Weights of a small class-conditioned image diffusion model.
Model: 2.72M parameters, 32-pixel images, norm rmsnorm, activation gelu, patch size [2, 2], width 160.
Training: soap at rate 0.0021, batches of 256.
Data: trained on simulated stained blood smears, 23.1 epochs.
Rows from block 3 of a small class-conditioned image diffusion model, named by matrix and row number. Rows with one number belong to one neuron. Each number is 128 + 32 x the weight over its row's rms, rounded and kept within 0 to 255. All counts start at 0. Numbers have three digits each.
After each neuron's rows are labels from the 100 images, of 14848 (inputs lightly noised), where the neuron reaches its highest value: "responds to" is what is common among them. Only what is clearly more common there than usual is listed. The data: simulated stained blood smears. In brackets: how many of the 100.
# fc1: MLP up (model.blocks.3.mlp.fc1.weight, 960x160), inputs 0-79
# fc2: MLP down (model.blocks.3.mlp.fc2.weight, 160x960, transposed), outputs 0-79

fc1.13:129140000133132128130165109166134129121091132126110000056114140133218137140112135141135131168119137110124114129108127151210149141115127210126127094101128121153117113125130116118132128181102116117094138118117026131129134122054126115121152063
fc2.13:125127129126125126128120152129128124058128097129150143133129122135129092133124131099123121129096123132122124099150121130014129129125127125125128118125071117127138179135126100136137130122132118133181111059000158107131135142130129177011127139
responds to: platelets (76); dark grains (59)

fc1.328:132155130126000149126121134000127128124126128150128117109125125127016128129136130135147157128128140080131128128126128127128143120099127124101164119126149130124143101171115135112142128100122141131149133128128074128102153107111121113128153127
fc2.328:147141134141165128130131142162106143130128128108109128135128128110128231132136129111122129130124124104123128124125128163137128128144132122129154128131128148136119196113138152115123128129108122131128128131130120168128128125132118127128106128
responds to: two lobes with orange grains (100)

fc1.10:011035141128123125129093106160129116128127125137175128189123142138167132214129099090128128110077140108128091128145127130131135112146116093128128163176144153132136120126129150147127124092076072128134125086106171091123083130173104128128108099
fc2.10:162225128127092128123129172124122142128082144170108135127128129111151129095120040165152118130127087129073132124128129121200060147126125129031160127127130113127122144128126087096105134129125149120129151139130034152120128128135129152156127118
responds to: two lobes with orange grains (83)

fc1.638:128161128122153057114115175117119110128128109128138049195099132128111128139207155129143125127149133143178128162074048140134126128114128103148079159124101141130126149121133125123188088126150101046070099218111066121128102130179128113187127122
fc2.638:127118128131129211134128026194124170132128085084126197108127130128137087081153123113131126104135108128118169112127199144116129165127128142153129123136127172103128151098127123205128101115097207187129128067119243113181155121128126128125128127
responds to: target cells (62)

fc1.112:111115116127132100131126148128123091128112128172123129130183154098140102132157200128202128085132128128147167128101129126081116094151120125158135111122101132114130128219099128124121154181125157203128148071116163179150136182198128121136104174
fc2.112:134061111107124126122135126126128206110125134128129242057085127133125146128164107127101127155077119127068128091092131134136166189131100132148141246196127111093138118112128118139114060091130127136128070168128109129127126086101123138115128089
responds to: target cells (100)

fc1.80:128123126128124128121093115143079094117127125128121164139129121128132128128139132125128128128120128128130201128128122126128128126127000114121127155127131144129136141127124151128132143129129125163130121150144128128130122132093127110128130150
fc2.80:127151143149128121158154129128125133127146127140129132144128132128081175129132126128148156135128115130128103120115145100094090114137255092134127135128000150135128129145123101080110125128021125128114146130123109122130134127128130122127128098
responds to: platelets (100)

fc1.627:203129131123129097155131133128109097137124129108114130206171126131128128130099128111126130128127147116135116031129116165118145178080132129124129129117134128108098128126127110132128073128117121132129146130128134128020186135128126096070138137
fc2.627:129101128108116175138121125127128101126129130255134134081129118115132069135153145146115145128123079059123096128132128045127088068130127145135128133103092138109109146150128123128134193159134151058167124108124099052121128123127033144181127131
responds to: crescents (71)

fc1.51:000121138137126199129150126139116129092191177144140026094110255135065169122159065114146126099131096162143133114132125119129130130149128132148143127118166155147119131143128103131128131124139124121108106093124129098125131138140123186102117127
fc2.51:131151125132119128132099116218125136170133130123138131186130124110134125198078133126113148126131137132128147146125126132134000126128168160156134144142130127109132133000134193128227078115140134135221128144083092137132249141126131053127117132
responds to: crescents (43); teardrops (34)

fc1.95:127127128106125125094126134125098119164129117128176122087107169238128143128155128136130132255129120176098128132128124118117175161120140127126119255111132072161157144157143139130111136127130127134138097122128107147133098129128111123151119222
fc2.95:129168134126104128125116121125130128045122138124153126141179125156128126122159128098127120023126128128127156102255101134176171101128128129128128000087125111107130132115140126141125127141129128069101155150129127146122104128099123128122106055
responds to: target cells (52); lobed nucleus (34)

fc1.281:114125117133127161141130131118115132124114119132128060106095136140130113131147130128114109181113122095148139125129117138131183094143118255143124110124124127128126153110146138155144117134082154092154151121130130206123128170148134212126133128
fc2.281:142122128143132125085128024126176130201123109118116130117125163097133175086163071138136127131115220128170067162129135130125085127128137066186128137129125127137149128150123130101099147129130097127135107147081121127098131098126128131128125127
responds to: two lobes with orange grains (47)

fc1.372:151139159167128135144130130125128143148134139128094129098119128255133140126128119108142128255129119128094152121135146128128136161075142154061126091113115086128127128159145188082136128128140128122223240155145112121151150141127127130150117165
fc2.372:118141128117121128128114115128086111128122154154170127137128134051128088133123159154129125128087133098114129127102152123127128120173133133125129255131123137123123147106128083051186166120129130128129127142106125153084085119129130128124130129
responds to: target cells (100)

fc1.684:126153106123151128100128140127128094131132121126128128124102102140112128116129129172149131142128128122122128129148121128157176128142011149128222076128129113107135255156060134121136135128125127112146110127141168137124138130189128139120128128
fc2.684:123128130128153134128162129127131128133131136122089146129126130139101117128129122128143134102130118128132116128136163128128101129137111119154077128128125119122128144171128132129161156131127129140128127132127128120133128115119128135128124135
responds to: two lobes with orange grains (73)

fc1.420:129133102106119135137091096102046140176153128131230128132000206125133170200128115128143078128119100124129150121172128130121157128129128083128133135128122103146159126127129108128080138126145128101128090119128128131140120119109122091107107152
fc2.420:120132133159164123113128143107255201117139129158018128126185086137126129068139128128128128196163151121136141190133110127127033104125115133044126133121125128066128128125129139149165067128190181147095130128121115148103104160107135128117184120
responds to: target cells (95)

fc1.568:113126131138115154109168128138201130161085139130102252111134183148129095131129135115096119115126092117051117137114103098115151106127127185124137121118118255126159077125145121105046116130139193054073112120135115133135129159142112124108118129
fc2.568:040125101127132128131136130255129128192093127137215116123144125135130118241120132133130126128125169205154121128118110064131141130182127172142135147127115134098121125164115124135126167060124114116135128111175135123131155113121130128129118128
responds to: platelets (84); crowded (69); target cells (37); discs (35)